config = dict(
    horizontal_flip=False,
    cutout=0.4,
    fused_qkv=False,
    bias='qkv',
    qk_norm=False,
    layer_scale_init=0.1,
    inner_norm=False,
    patch_size=[4, 4],
    pooling='mean',
    register_tokens=8,
    init='trunc_normal_002',
    beta2=0.99,
    l1_shrink=0.01,
    lr_schedule='wsd',
)
Rows from block 2 of a small image classifier, named by matrix and row number. Rows with one number belong to one neuron. Each number is 128 + 24 x the weight over its row's rms, rounded and kept within 0 to 255. All counts start at 0. Numbers have three digits each. After the name is the row's rms in percent of the matrix's.
After each neuron's rows are labels from the 100 images, of 14848, where the neuron reaches its highest value: "responds to" is what is common among them. Only what is clearly more common there than usual is listed. The data: short English words printed on busy colour backdrops. In brackets: how many of the 100.
# fc1: MLP up (model.blocks.2.mlp.fc1.weight, 320x160), inputs 0-159
# fc2: MLP down (model.blocks.2.mlp.fc2.weight, 160x320, transposed), outputs 0-159

fc1.37 105:166133155109129134142136172092107149128178141096140092114099116131128103091131115125131121170110126157106137133124124078142148128164128115113138137137122088149121151098162153185135138151116111121171138111120093133117133103127119117143145089125126161161167130109098152125106132078134154128126032150131116072139149116121140125166107126144131119094176139113148117129067220111122128121122132081094113126115127139093126137114127128118128129092107110137105122143124118096124127139128126
fc2.37 097:115139095124147136130125081124101103071122142195121140101163130106122140133190151129146112156127131105157127130141104124127106074127149090127136123109100108128147095141054146163132104132137129133059113101125114112157125144130127134101128143127122151134103090128128119131120104125173127120127166078139115198120121103196125110133127137131145116129162129154134110115104071120130124130164128089148140215121130127129128153128135127123130101143145115129137157125147139146145106127112154
responds to: the letter p (52)

fc1.237 098:146117129072124135105123134139179149181133131165111122152086142139122128161128121124154118131094176138121125187113133175117127148126127112146122123134102096163142095133148128085128121154133057144132124093131124115127131114142129136138126126082087102191115111124076125124119122129123127123151118130117079170169109157113129140068131126147139127095131126141120174117139103124079140114119167143118126130149094158124121157125098138080133136084149157111118121158111132125190099110145122
fc2.237 098:150127153152128152129171131135148095108138095092106146126136113137117105143175132119074135128156134108123148073150100152122128131102113132141119129127133154133208129143121127140132156098149167151148145135115191145128149206136107144039132120126131125140141126127138118162127115129124127056121112125127150113131096129124149100170115128097120129115123111101128126138134209126135136102149142144138146140127163108137118098170130127139131147168178148121149118128129133121086123138154123
responds to: the letter z (29)

fc1.160 091:105139148090129151156125098119114113135137150170101123188146115141097118119139164124128126138168122151144144164111144116123151163105120091136147120150085132152145115123139087159184156135121127097117112145112097103154132150113164167112112142133139122120119076127159157127148082164144140137062122144159140162137120126151059142137110145143140146139125145146125156118120125090117106065151086103099133136135142127084108109112143108060141140131116121115154123135131133078155100123133150
fc2.160 096:140118128093127128116116128151138156085121109115128093105150126149149126153104105133132105113121089142129129125142132116184137129139094141148072105129095148134140160094127122115121118089132148132113123082128123118141128116108097115178140127107128101070148130135103159195135127091107131110139128124135127092108127138098106123147149175126141127126168135096135126128164215137171125174143125168121111156109133099117126182140107081103126115065094139109120147109107114108088140124153102
responds to: the letter e (74); red ink (25)

fc1.158 101:160130178110135152128119130152130119141135134125126121169092128137113120101159124137126073143137106143205119106149132134145125132163124120104111125165083117137127119118129071167135130116134089124108166124162129184128147103087142122135030126062070129136135135108127150103108142068115142139135114107124114121104132115142131125085137144135121134123137169129132126137158120105110108166164112162135108128136114094109138072108114128116168130125128170108164129128138132127103133138114129
fc2.158 094:123140136122131107130150130138128136155125128123126068127057140159133144122130139122101170114136108160147172118129065121110106131124127148182128112130137142127128126125087177130104160146112134154127130139120125138106158109122121136158136089132124137115124154133145101136147162112135160121129128146107164156137150123184169127128143120131149184138106120126126063090123084166155136102117123140142162094128120147111102112131138086127144169138099023136138137072127130113139122148113134
responds to: italic (78); the letter o (60)

fc1.70 094:130129147129131118119145126138128144138132126091074052072181093108114125088129092160111132123113104149120117119167133055209081123126145168119125181161145123104131129152133113126124098169182121139181092144080129131160136126144131125161127143137144125144123130106127089105128117143128163163137080126144098163112151125144133117160173133137125157125100109137118112130138129142120161130104117137081122132127139111133099144104119139132122128094170131119108109123116118126132136148138130
fc2.70 099:109124129168113130132098167126118105123114100113144121155127169072086128134135137177141137165127178127127129135097115156072113072130128121112091133128117136153095114121148142143176127132142139065103122105118105094113103121112120147123084131122133112170159095149103185137175128150087074128135140131123142129132110167161161137119133109128130127131150122122120155112132122101097116120111126096140130129126076109132126129161154126129129119146213129129118123179158160117097136114121096
responds to: italic (72)

fc1.71 101:133138113097121109136175133125144130070078121115118133119136081128137119108138090136098114163103141123164110137141079143141095107132123118160103131151116167118165103113117065131094115142096128123121160134128108074116155147087142112104140141119143089102098126125120106128198106110132093118096157128135130127131119148140130170184135126130127121130128157132083130136128091134134166133131171131126132129112089107165030148126125132139121089146126149113124088141128144120129127145110155
fc2.71 102:124123076157125119112105133147183104135146163120095131126139146126127123131147127120132124100118107119096131145127126136118125102107121118144146130129115132135135137123123164135130119149152131123097126143144150167103124124126118141088114131170133137117112130164128186121127149090177139136128091128136099167168172115106086085116060143142144131123157128188099136123140088108081122160159108026111104151122134133110137160129131140128143167122144143119130207129082122134143104123132144
responds to: the letter o (85)

fc1.30 102:143112111124088115119126165110158147132110075132113115165131143139155135099124139129103090115121131143070171121147101149084090139157128135098143091144129182109141151126145128155130081117068102121093138154074113109115127088139129122141144128144145089132157128111106196103163084149116105094131121108111141147140137085134137156125129096119133113086127130121117137165148062131143102118166115113121109111083086121128086115110129114115115158160114127117121121120099121114090112137137112
fc2.30 097:131105122150100118113103125120135127132117163092116123128090161092137135128120128072157150128118116125116116130117110133097154095160129154130070129128161144103130127134138141151104124132200109114105140123174097164090108121135152117118072088127121107123095096142107121129125132104103120176092118148136124138151116133119132077123097126117155139129126141125148089048073145145121126084131110076176107173139140130129126202108122102128120173117125156116136129141144105141136138127135138
responds to: the letter o (61)

fc1.252 114:130113093145134177098095166108121127122100113128104111125139110132111120120140076136109130115163125115116137133117128097124079083130104170110150079129136093161118133123119132131068116130133127174163135105136154112140114126140126175079117171108092094104087092142069126115117079132100124117090113131145139129093111142152082130129112133126087124097081159164110144148120120148128102124122140114086082131142096113130103131083114133121130145095127096133098149125120134119132134083096091
fc2.252 132:124137149157153120128113113124141126126123133083154110120125121133168119148086140148133102083055127128130111129112134128139135179141138176158136118128119135127126142124108123085120131131108126144128121133118094135122128126157134140116159230124125134128128102165144102118116126141132142132127112100164088073150133129107134186167100136115127128093157133062130125120103118119151127124146150129130176107136173152119123114181122106144101100167079163133075095145119098128097128134157107
responds to: the letter c (32)

fc1.289 103:129132134110192112108126126160123130122162198168110110164129117122160128138125070118149095129130128148145161127135119158134126138111133128136120131141124144121110070135197118107125124141135067126138136131130149136157153097128168127061121120108128098135128122114106107114141111125131111134114152142123134204137091135159137131132094184105136088096141099150138120135123107121087139130120112129127164124089054131132135108148101149094164128085131142129113120133131132123113081121125096
fc2.289 114:115140106092134129126125138147142125106111096078138102075128116095057127107132160110108138119141138136138154169132106122117136144120160124146145116133133123133199120125125128148157116129131152141128154112130111126124137165108084156108128192165164125134132092145217119150082153114130142108120097122130129147116129093123214068085143162118120176096138146138139129111132159110130128115125111159132123137157157131119119125148117130129122126118135165131111186126131128125130105128136099
responds to: the letter z (26)

fc1.114 109:129136146094129165123107135089135130091111124126130112134077121129084129123157132139125085187142156124106099124111107047162079113136132121122176102144144062130160128127127108147075167155132134118115098124121138166107140130092127143167150123124043144151119135107133156136135129146139130128150143120121070123109151097146128136148127145127135112150139127123132133135086151132120117123131144089169133135134135154109133207111163142138131136146093098173146117122144133126132131124119116
fc2.114 108:086131123146128133135152061122128058117128166132111151136159130136153107104116124158124152123113143116119122165118093152091146131139140148135088163135110137096149104137094093114156122132138109107117131136136134129133109137120139118110130085123170146142117150157135143103125142139079112128129135129174125137142044145138128127118115132133130137127182123149116122111110089121074103113149140106122099160128175158134127153133136163132158133149128153217128144113139116132175114148125199
responds to: the letter p (39)

fc1.149 101:086131149100090117138132123156167167063104180168125127144088115101163087149129164140140128130125077124178148123184116125153131135104145141091143127146141123096122133128157150188122117098159166119143138123092120142127108081117068128120121128101080159136122130139119132137128132076126152135115142143125142096113123122140137145150142135136135135166154108102144142127131131123096109124184110127121123192125127129194098135136141121136153130147118123117139122148154117117127182097121140
fc2.149 123:136118126140123147136081147133150112146132083116115073114127123122095154131136132127095162101121104134126128104115129105104085128087128149132124136133125132125113131142083139122120156137154134096157124106129129121128137132138159125089133110125126116115076083134129159148022072143165111171143113175168129094116149118149200051127122133124137125149116138134127057138136101139126133125154127135112136127183127134132140163134130092112129162149148125138108119111114112132154116115148122
responds to: the letter y (34)

fc1.285 088:168126128120104148123151126123169109126145128072115137125155128126137127122160098101123134147136123086102122116098054179090148122148109119122101113169130135120141115120106137156120147131125125131126093150100144096119132091108120168125118109122130134136128111097109149116133119084186084140115081138137162211133147115117149101128101186121128122176138142142127137152142115154074132140110090149138133058093120143128110093109123151121128131136181175134114144117129139127120110118104136
fc2.285 096:080129145109158131148155102103108117136093126124098133130123143056121119128097120106157124124147122129132131131137118129200182131136116079122138153115121129115177200155126135084117144124101145131148140081116070158151151079130116131178130131138155127149129155155159138146142166105108126120154115127118142089154102128113119140172168147128099107128176139136150127129133134106127109104121142125122119140074138137113129169137110114155122131126136186137087084142112116119159137116113098
responds to: the letter y (29)

fc1.196 097:121153157132124110108131141131148135135149106129085151130129119191143126162143131123127130129140137099178115098115112130095138135145139124131080111145080136158142123132110182157102129136158117148141139115134075123129162131155108132171136158154117111184169090138117144190219120146115126120162191096106142088120128126155129140107126109136103123137129123128117103137104103103164088133086111139122150111108135131135188090132139111138140120079134094131127118146129138105135136134113099
fc2.196 102:197116128129096139128108131119126126121107122114124134129137135085065102130147177093119135122096151136092127132126125120137112158131127128205133142124138122126100135117107123100133138112111152146071143127056130131098109123139111128097125178129128132143105197148106099114113106126115089102119108116094085100108133158176149131122125121129126127113146133125177169103129156127064099125106116131139143128131095161124121210151141147157115124132153128120155136092139134127101124134128125
responds to: the letter y (29); the letter v (25)

fc1.107 105:105130182108161148151115110123153130119164174103113109130119073141139128131133132118111133106123135094131141107157140131100094132158122143100117127158106130135134117117139086125140115127093152075103152126119122114128141139096157095129138161157118101129131090148099153126122075137130127132134114122169153148114156145127065119135124131129132123095123076096130118122143113121125147148180140189118103125100175166127118129119127111165179120185129104148171120132103091070169124104131174
fc2.107 100:152175132128156125102165125119118137096094100136117137152182108141077167132106116092121125145151118128104099117112128132165148159137134109159123104130142114170122134156147080148170105134136133162047129123132130137138133152158131129090058140133153122111130124138131138135106145128112155089130121137135127083151120116128187110119121177128130175117114133111108124128140171139143100129115137168106129118186155095116128152124115112121130148150124135163127121103150107135108154141133044
responds to: the letter e (63)

fc1.6 096:132086165132122119121129171124116133128125128190118152116153165117157135139110090134136132106101128149144168129133160092128129209146094189094117116153130166131150164150143132140138135067103140127183126110122142114114138107121155133098128167115154101141101132130124134112126113133138090093112133144106126106154166137099129160141126159123123125134111169092148128117108101136120090165123159131196122129135119121106157114114152142163180168127163132145147116101104168125145109146137157
fc2.6 094:110146155137135166161127052156104135097121136178092113138163115094190129127136116134124123162163129179112136133135114121141131150124133120111109118142077149107107114130102143135143116165108125129078130120117146131166141109137078128167173135133136149131142143140125132121134132153169107080117208106139145144171129112125110105122119129121102108105104098149074132129144145129190110132119142126124158122161144135133140102162123123142110148102155125127171174103139117156130147175120117
responds to: the letter k (73)

fc1.198 097:145123167120133135129130125126137146147127106157166172138152114127125128130152137118131106099066136108151159129092128112143129132137107133145125118201110146129140161141091108113155126131136152132125165114111124103126115145111033103154111141149138115147173127124128110115119143122119111154130119121168134127134119148121134151122128155144062139123126115105160131133169121130138102151125173098127094138110093127065120137130106129068185098153060140094123153131146153109092125106107169
fc2.198 104:127096090098156168128112139139079130141114147100100150129126145073138131116125116149137154140140130169107119073130098144158121126127141145188097089125148166122208117131124138121131156131112144134123115154122141147156139103097139129107092108129122103075091144124141121134113116113146169099128132098112129158131133079132129150117128125126116128130151124151131086123133119105117071093113063169122138155114131151095115108119135131149122135141106160126121029130127128136135106110126100
responds to: the letter e (82)

fc1.170 101:176093122134144138112127126121212146111153127144149119102099136122142123148117134129124137136127136096127119219132076147131118082110122150154082138132134129181187119115112132142140102133151125126122138137129128107119153132154129147120086124123160112126131101129128147140125120102134101145125125146146103172106128119140145141125121121135089123119178179086115166155141142121117109157135130094118114106090134086159130116133129149113169152129194102110122159170168128120088133084107144
fc2.170 092:108144154124129115119123104131114102133133148155122117129124061135094132132148076145130125155150137158124125080136133132186197120138124114128122101126124123124125153198138130171149132128159104141059125138137159119123128119087126137098162175130135125077125122126089115132107148161064133112109119100133151115122134113139163103112137118137136171133097115127138127123149125156101135130134123141139150110162130100181122119122124147137113140111103239127136139131107133144120116102140128
responds to: the letter e (73)

fc1.8 106:156108130046127123114106139136172112127118142129115123115163125134091132136125094158137125163146132098124137102139068121129146169096095107066155124135148161156130099121118132123105125141137154131126117131130129129124127126109127105127141127130057108115153130105096152176182142126116162134130163130129133113141138085155138139129144138121139206092111147100131133148172132125141099192133133149124120122120121142136184134106150131116151120111192094119117130081104167137134136118103134
fc2.8 119:126097109131121134116133119126133205153085104117130120146154134093070133142192144140094134127128129130091149143139150121135130178101106122211151127150135096154150130090080120126133128111118134126127087156122151131103132130127129131143139155136148142158124140133126094138135123092128063140111077206115086108161127172075132110143129152122093143113114156144136130101109125123086084174128148142134131114127128118150139164121122122133163089129122143109106129129133124132130135130133120
responds to: the letter o (68)

fc1.15 097:127126139125158135126134128158147144099120112121084139089139119136131154138153116168133118139122104130114134109141151121138132062113130154106129135125156112108128118134109119165165110126150146101119169143153150146123132146115123118094069146128089119115089112091164101115150126139175141148175170134157061123113145155109126138122115154106131103097115116148141122136072127145127159170131131135151162098228087138153130114099134116110142129120157073113154146130164106135093132103139122
fc2.15 102:115142079128130128133133141131088137135106181123128135134124189125116077125102124185129138098114154120124127153136108162068106161130124116140099143114123135114166108161192142135067146112124101111102081116125149097140127135112123120138139089118143130081128130186131161127182115133061128137103114129138153193127100173128150166128126128136132134133084091145089133132136124099131124097118128115108126183126169132132124137121127135128140134133145115115153096124161131124126098114109134
responds to: the letter p (66)

fc1.151 094:147137118122148132129147122134129127083127071147116137120149109122111112129197126161116146112118083132133097200113124148105125127147121115114138138148115123162145130127127113133173146164112133147140175132145124108125113122147122106103149137108129120142114191114128190102172157159161110068138116165128129083158136110056124143138125123125116126084123092158131136132143159123121114140120109164137163094103091137122122116096107190129122131150102112128151117085140123116123097122096163
fc2.151 091:108128127129141120144130103146082157097125151134115132127136136111127142130093092186132137143150138141135161130146151098084126143141144125108104132120183115122176095127154146126112144129103137112088089130143136128163127107124186141147145129127136106055159049135190070129217134138131142151126148147132133180134122115128120162113116159128138127157135123109116127144098127139136148151141135112098123112163134138130121118138127142131132160120121148092078130143125143133093075130124100
responds to: capitals (70); the letter a (65)

fc1.314 097:134159126139125132150111136166126143126129145127171189123156134091127189127128114151138143057122143128117128169066111122146121124126150150138136107175143125129127161144128177113103134135131124144140129175120130147078094122140084145133122181156109127142146107100131136136176163142093144092118112125130117111123128120146206145124121090134126129146118129123118116132143132124096121130120153108155124159112130150135150111126171159120185169099135180086149151113138132162138129134132175
fc2.314 093:142174109128143137125147120149103193133104121123126136145127119129130158123100131034118053111152108153111157114142117125143128143140093138134106145130062140144139091069142084127166159129141133126080204101107153132127105143113163136135171108168136113129089145173086135102132144125168119106132112141126115106118144129147157135129153129127122115121156120122172074099157166127122138121151131169129116122105134109133149134112128147141123122128125129112163129131122137097128128151129122
responds to: the letter s (79)

fc1.40 103:119137130104124081125140130138102164141122129126124144137130128129145135101100177138144128163136161168139165169128096127100136043095124130133089116127097128141122136142168093122137129139156107122108142104154129136147128145162137129134086120130155114114137089095125144174152123128104151130142127125100135130119124148179151135125134134144152154130172110132149125120202126154100132108135177156121110130097066095083078134120123132128164119099113138119151100147178130101142108190155108
fc2.40 092:118105140176124139128132088151187129114142133153157144126170091122075103125158130131128127119094047102125125125081124125127115144087120131129121127138084134110167126154113152110144169112127180135143136168119158113128133127117129128186148124128125134131138158140127177135125141128134132125124124133202112141123121130056138137148137097130123112117061123179128120171132129138136131133145127099135132121172183141128128135165154149130129127141158163182126121129128126121094153125127151
responds to: the letter y (28)

fc1.263 094:176168143098161128136153119124127097128114150087089138142128112138125122158150137137130126139113119144172120122158060125118144066136134119109121125114133123128164143138139139133151126115117147153153101073125127075157129132130164144134098148149184108125079128081164138121123107169116141134124119168125090159167141112097117137163124129113171131096135102156139117119156129126174137170150105158113138129127116093123162093119126154121105128114107199120144158103129109150120119167173127
fc2.263 106:025120150166085132140118126110129134120144129120125149104178111082146151122100162079119146122135126141141106113132099130172102164106165140134104124131091124125130205137083120166153109119095125093135142124113144190114127094124105131147123146123088140124115134132093129124166140156148104153116103162127142140092067138121142127158126144127130095142148150155129144116150118136096122138158120137115128110092143137128146130147114157130163089181101122139098129128122125124136166123131143
responds to: the letter y (25)

fc1.32 097:187117119103120168159125132123188124152147129114130148136158127107123132133136120126127132184109125142140134094207117117128127122134140127134183117126127111193125106114097127112078150102130117137132153080120123110123175158118140099123146109068128143158132127095162176198124116099106125140131154130128134115120155129181123138131125131127129160099135147123109099129182114109182126143126097114127089147127094129132148142115131130133161105102140177102133130142125144129129151141076133
fc2.32 101:103124170122124116104134127183139136110104125185127130129124159103105125104156125127131122130122121119092136163116124185132134165143127133142130141134129127133131161141128130086144130092129155146114110122117140132133131073119116134101188116128126140120078136129073104099126127111172129119129069171113146143130128205117086143128160159111124119126140138167186170124166147141063124116124110154128159126093102144129127205173130135120120117122129128128128150127117121120120109159164146
responds to: the letter y (36)

fc1.257 102:148102121145137142137120104102125118116145113137147126087097135122128131126128081139097157153121116163083168122145100102128131146139121147122130141144127174175186140121132186132129133150117121156171125121114136128110122131125149102126129093128063113120136129125141168087135133079152137132144131099123128129130185098135145146156066149148142066156116124141126138136057107119124129184072125173132152109118143125144106116110165093131113158149145128103144134128086099129133113103154099
fc2.257 107:127132114139151145132211122155123138123127158157166134141186129099130103129125140129148108109136082126132104139130117163121145123138126139115124161166126160108113103129111106127122109142124137109111139109149125155164099124129086136148137139113102219120150094128085139112112136172116130056130146115129104128117091176110123140123182082124107125108097088125108129109114195119151120145155169119159138130136145139145116130160153131136115086135112128139175160125091141131114127112104128
responds to: the letter p (51)

fc1.296 098:110125151060149140174126184125123147117067110153112149066136118124139139105139136170143115099093106167139154118157149101129135123115149132153119127161163122121143151144123195139132133126190172136153141140117126135130137118120149128099141175111094123129130137149127107130159133147131156108113125126159111086133134093175164134136111104125141145178135147131164129117133155160151183116157134130107109148130108127134079143178121161132150134135127107123138169160169138132127157152127123
fc2.296 083:119128130128154117123111126157121097158135187103207087098123159090101103092131105170137117147148109129126127188098138148125134137143113114124121141133062119152130147112132127103081126120096128077117104097133120127141117158110136124114125155136162105145145121128123170125132162082128076102132128128129147099120135215141118131113177149156135101138140158131136133152143123130158123149160119108098138125112161146146145198130111129138128101097138165162135129100134122126139108132148124
responds to: italic (73)

fc1.3 097:131118105117137164134098150137116102148093124109100106067113112139125148111128132147114137141126161163126148036119150112153132128184145121171198145145126158129130144127137133117158150129118106128199105134147127181154149116125134118133089170128108091132106121150128108148131142130127110138118142104098118118158143158111156099118118144129108174143120140155171142153114102132115130108127121130133111145102111124158087187129146114162127174132130156138151089178125112126172149115121128
fc2.3 111:134142169124105143146141170118129130106132156130117129172169124140125086113131097139122117123115136131125105184135067154127145117206167134113081168127136126136154109118120139152124128134124113121109115126076114167129099138134123124070106111125120133149136119141092142143119103150126070067141098148109141129155127129102067157156134093140112105127110088118110118106139130135144134209136132147142111118122127129104128122139125113128126075129098147170147177107129128139106133089122153
responds to: italic (75)

fc1.179 100:078129147122120124147163158144048139080146130122108143133115129132168106102170170128147132110106132140138133130135150142142088100106163113141147112140112125102123125161157129127133088135099170128166147122163133157138113125113103129153098188130122179115127116137145095112116121161130135124139124116162134134114115093123135133131135135118148124168145124152131131112071129154141135131064111102134104125150150171126103093138126097068095126166129090133168072153179109137144119135143109
fc2.179 094:129126094121116128120122133136140106132078130078142132117131116035105113124120105084079142132130069123138131158155146129139129131101075138152108148125132134154149137136090139156137154120128121122137108151139140128135157129111128124086162151113131130133097141154101169132128171097113106154135098190119174129088129134130126118144130097121137141128132156134159132094154130128125158130125116132146132199124138128134124172117120123114129125125136218136146172127152120108106124163138191
responds to: the letter o (70)

fc1.110 102:102153131104146132121179115141172111095131150129074047086111160159134098138122131128190128131121119089110087118133158131143140129115129120176111153133135138138128118147154136133131121070117136126125106107162142165123101191135151139116133142099116123050121124126142122096136149130110130153136145099150145107136132138126115140149140148151101105138107088128184117158131115134110099157153145116155112130081112108148162191144127145132127092110128116109158154160105164112137126129126138
fc2.110 097:132115188116117142131172184135094140137100122132096103179139107151151117135075148170129123122082141127135140146128123117116133124143127142106124138121100113125138204145152126119106141133121192092130136156125131099174122141116121162143108189144134122119145107138135059167113121101104132151132143140129156150119108139132092134154116139120127142125150109143046113104146115117126127159140128164168124188149124123103127130131118128131150139128097115084182143150117122127110130131102148
responds to: the letter n (50)

fc1.204 095:136124137088077121148146144074148134120076108093127164162144149113114092146141128122145123139123112159118117124120153179130167107122151124147121122144143167127137111131159054157133119114100101144095098106128107108133127146110172110141126136130114107069089127140103112122178077135148133119065124114125119128128098161130134129153125130118088100129128132127107115165114112160161169134129129129141145152160126125122078115129127090130165137140157201183126117148114109117118152143124128
fc2.204 096:172123063124130128140118123173212128122131173131112155095116128117155086149154134142128113126128094102127128171148182121128124105107103115147124123130059098131155129130109164120126124129133141145109112197132130156098127073130066132128129117124121123093151120136109152146141128104162080137116139133137079129126177082114130104124108134149128126101148134138121118136116130130118120130139159108102088144114122119139132133130132135161125120123173134161187123150126127099115092138083158
responds to: the letter o (60); the letter p (32)

fc1.176 100:149190129138118072158089116134102177085173128132148128053084124124143124139130140111155115132154138147142091168133129152120113095136131116128149161166135082123117133132168144148142114145133158131124149140113147137122138119133166119141119126121127121142138148127125179104084115142133112128131131122131128140148131124126104125170134161187131135131143102154127139146139125200110129151139123100126135138134109092067123140121096154104137125114191109164086144128171163113136094137097093
fc2.176 109:120081145134134135139145112146156126155156145167141107181155130086125162147166124115126128127131137149189140116122106130108182171097166132115149166134123146156169137106121115155173139053095142172159132140127151106116153131161151128149123128129105107072138102142138106094078123173121128151128110126149118147078134111168128135155100117113141130101124152147147122155131149123108137104144126153119147092130131145129136100197113126175129135141107140153130107157144145136114114130112163
responds to: capitals (93); the letter a (92)

fc1.126 102:120135117121131112130127206160096129138139135143059128212122145111131165145136135129129125130106130144104115133119113147128125173145172151122110125119147111162092114113169126130115129196124069138116146101116138138170122144108118074086115133135125172121076130135106140099098154151126131132101117151129141116119130123116116160130128144114127178145173115102060122115146133127130136152116134138115164126145119159140134124132091110135137145136112139187183124124102158127135132119095114
fc2.126 094:119132138127087120127165122126127125152099155132077107123082135114230103151123138108123108125121121123132151129033128130128107144124134127161109131126108115168161105141110109151126126082130100164119055169137118148103150178108127128132129130132058123143157127133170077134117121133169128132151144115122105148116150107143112112121094131131109074117122111118196126109139130163094113128111126126174168149125112126129127121120110113132136134122131138128141129126135125129115120134134152
responds to: the letter o (77)

fc1.316 103:159100161162144156132123103144133126104119143101131085065158129136113151128152140133124125124118160112175087109147055147158107128131099113152133132145098127137157153121147146138069136143112121127089124120144071135150136133110111135122122127132139127144145093122138128107128140144091151089088067128124079126113120116126145109157138127156157127108076140079127125142126107109128113129091128104096184106097182147128118106075163177152131123117116108135111141139118110130114158096102116
fc2.316 118:142133124135117121112053134143130145128127131135117085174143122129126156140092103112121126134113121132123170105126118124131156131120146121106076084119135127126119119151099126092180114153133126126083156156110156131091128136120192134127104079121133126159132121163122110141128121119148115068127136120146181125201127090148130128129126152131133132141130151059141126131144125124107118133133143190131115122131127130136138129125129136131116114173106187129058162059133150129136160108111120
responds to: the letter s (82)

fc1.253 081:128085126140125109119134115049098122134126090105117128118141078137086113135153094064123115130117139114126158176098117121133125117141121127146148107207123151142135114170111127140129112121148106092133150127117134143141148135121095146128126112134128135133112229074151119126150113119138139083128138148158130131127123106118129208117122141125183126128119170122096167166143129128109156121126142122132136128118171129097102146122097124128126131118132153128112181108098141131116143132135153
fc2.253 075:145112131142141165129123129133130143113127124123121117145123119097129149131128120145157147185172123168141133101129137096115112128124137129129118143040122135130149106107129142100130139127069177096124211129183143097170101129133196147128128132128127130127118045139146104133139134135135135130127130113080160103188122139123133084171124138131130107159113117134128111119130102080130122179127122110127111122160098085132134127166135126131149117171166139119114126136153152138126131111124124
responds to: capitals (63)

fc1.87 103:113120127186099108203162154131131116129166136128113133139148128161155121127140138132136132132144100157187071101106122113077093135146154087143112134135139111127136109125156141160130118196102139119105093130146129130167140045123129130156115159141123151149130153128131109132141112132128129128122113126128120112106133119124115115155128146128187123130150099187085134123072133167164113125121102149114119134105101162158136079134150131122124125145127138123137121095140172125085107131163107
fc2.87 102:078149121118150200171134157127125170127147101123081120118105119129141144123136108093154105162158153126108129154109131150123149090122136122159103128126122157135191072106129117193103134105096177086121111106086158126135127131109123100131124138128166088127121035121168121129136138118134135128123139138095134131146127135150174126132116148128113161138124151182131126124136127130126128079124141095115116107141151115108136151139142145133157124093135078124173123153137114131140141127140143
responds to: the letter k (39); the letter y (34)

fc1.295 096:164139107123135071119140132118140106094102134142106158143173110143129128131146059120130090168124113129141120112123123067094151142154120129101114132147114114149128115123165113111155141107154141130160146129127107117105167140120128122136095163109087127099117147117143149101147141118104110159127152117128127150052157129121126116168105131153135140101156190140128145101163090115089140125075140127120113133136126129163145142110100126196120165166139177178116150127113133096104141154129131
fc2.295 085:121137148094133184104131132136160192127124124124126135147092138111119100110132126087143128118123188118129156153126134125209127113141116133194106180119143133132164148107100166180154134140132135114084103176103178106156115152132114137136144139129136129147130138127136133167149127142133148129135156131161135113129148124137131118171123128123106142124130133160130113148140135142121112160112087099126118092151066152122148129138119117123127125096148071131105145083104134108180141144099179
responds to: the letter p (30)

fc1.233 099:151130137103128099127111145131119121116143123140137181151147128143126128164118142119120126145143210135128086157160127182121127126183139129116121103122115117133094146162110139127108123101094128119126148072122135095116125138190115168145110125152126089162144098119164143184152113152198141061123123115144122170123137158128120115179108139122143129168122120117092095146126132102149109120128152121143131121130162079127142106101151108102133101122160112142135127141126140141118110180163109
fc2.233 102:134094135096112153146142124108140136140096118124103135108117160117144120120125153123132158107131080117133151088106138098144150130141176173120123135169106141122136174085121105134112113151127121119111134153100118141128096145154118113128122131097112139137098212140060126152123146079059134117133127127109136049156101131171117153153169105147134114115133128089121180103129123114098125160139100143128139146083098152108118151135137078142104126123143127145121127104120128148119163135114164
responds to: the letter y (26)

fc1.74 100:157084131092156107169164143138104122140148132125094141140155121136135178152129118140047130132121095133127126142095122119171140123164115142137120169131085110120144107129141168103103168115128132135131128122112122126099144085103129136163132145131103050123123145154150149149114115117118151146129101142145140123145143118091114115134117137148122135077116164120169114150113114161154117129164107156160139131133073122135116137138101137123128050185132093137126121087116128125160157117094093
fc2.74 099:084128085098113091144132159133148144132113146118107122131118195112195136109093156178135133135161147107121148130122146133100128115134126110161118126128123132130095138181157126120111114116141131114099129150197104155133130160122168103093112136137132113127176093122122153144093081141127131112126128119133141099101173087132121084167108134147149113130137160113111125110107128111105125135099116129127132135133137132135149147130129103094140175128094093122107181074132130136213124129131110
responds to: the letter p (35)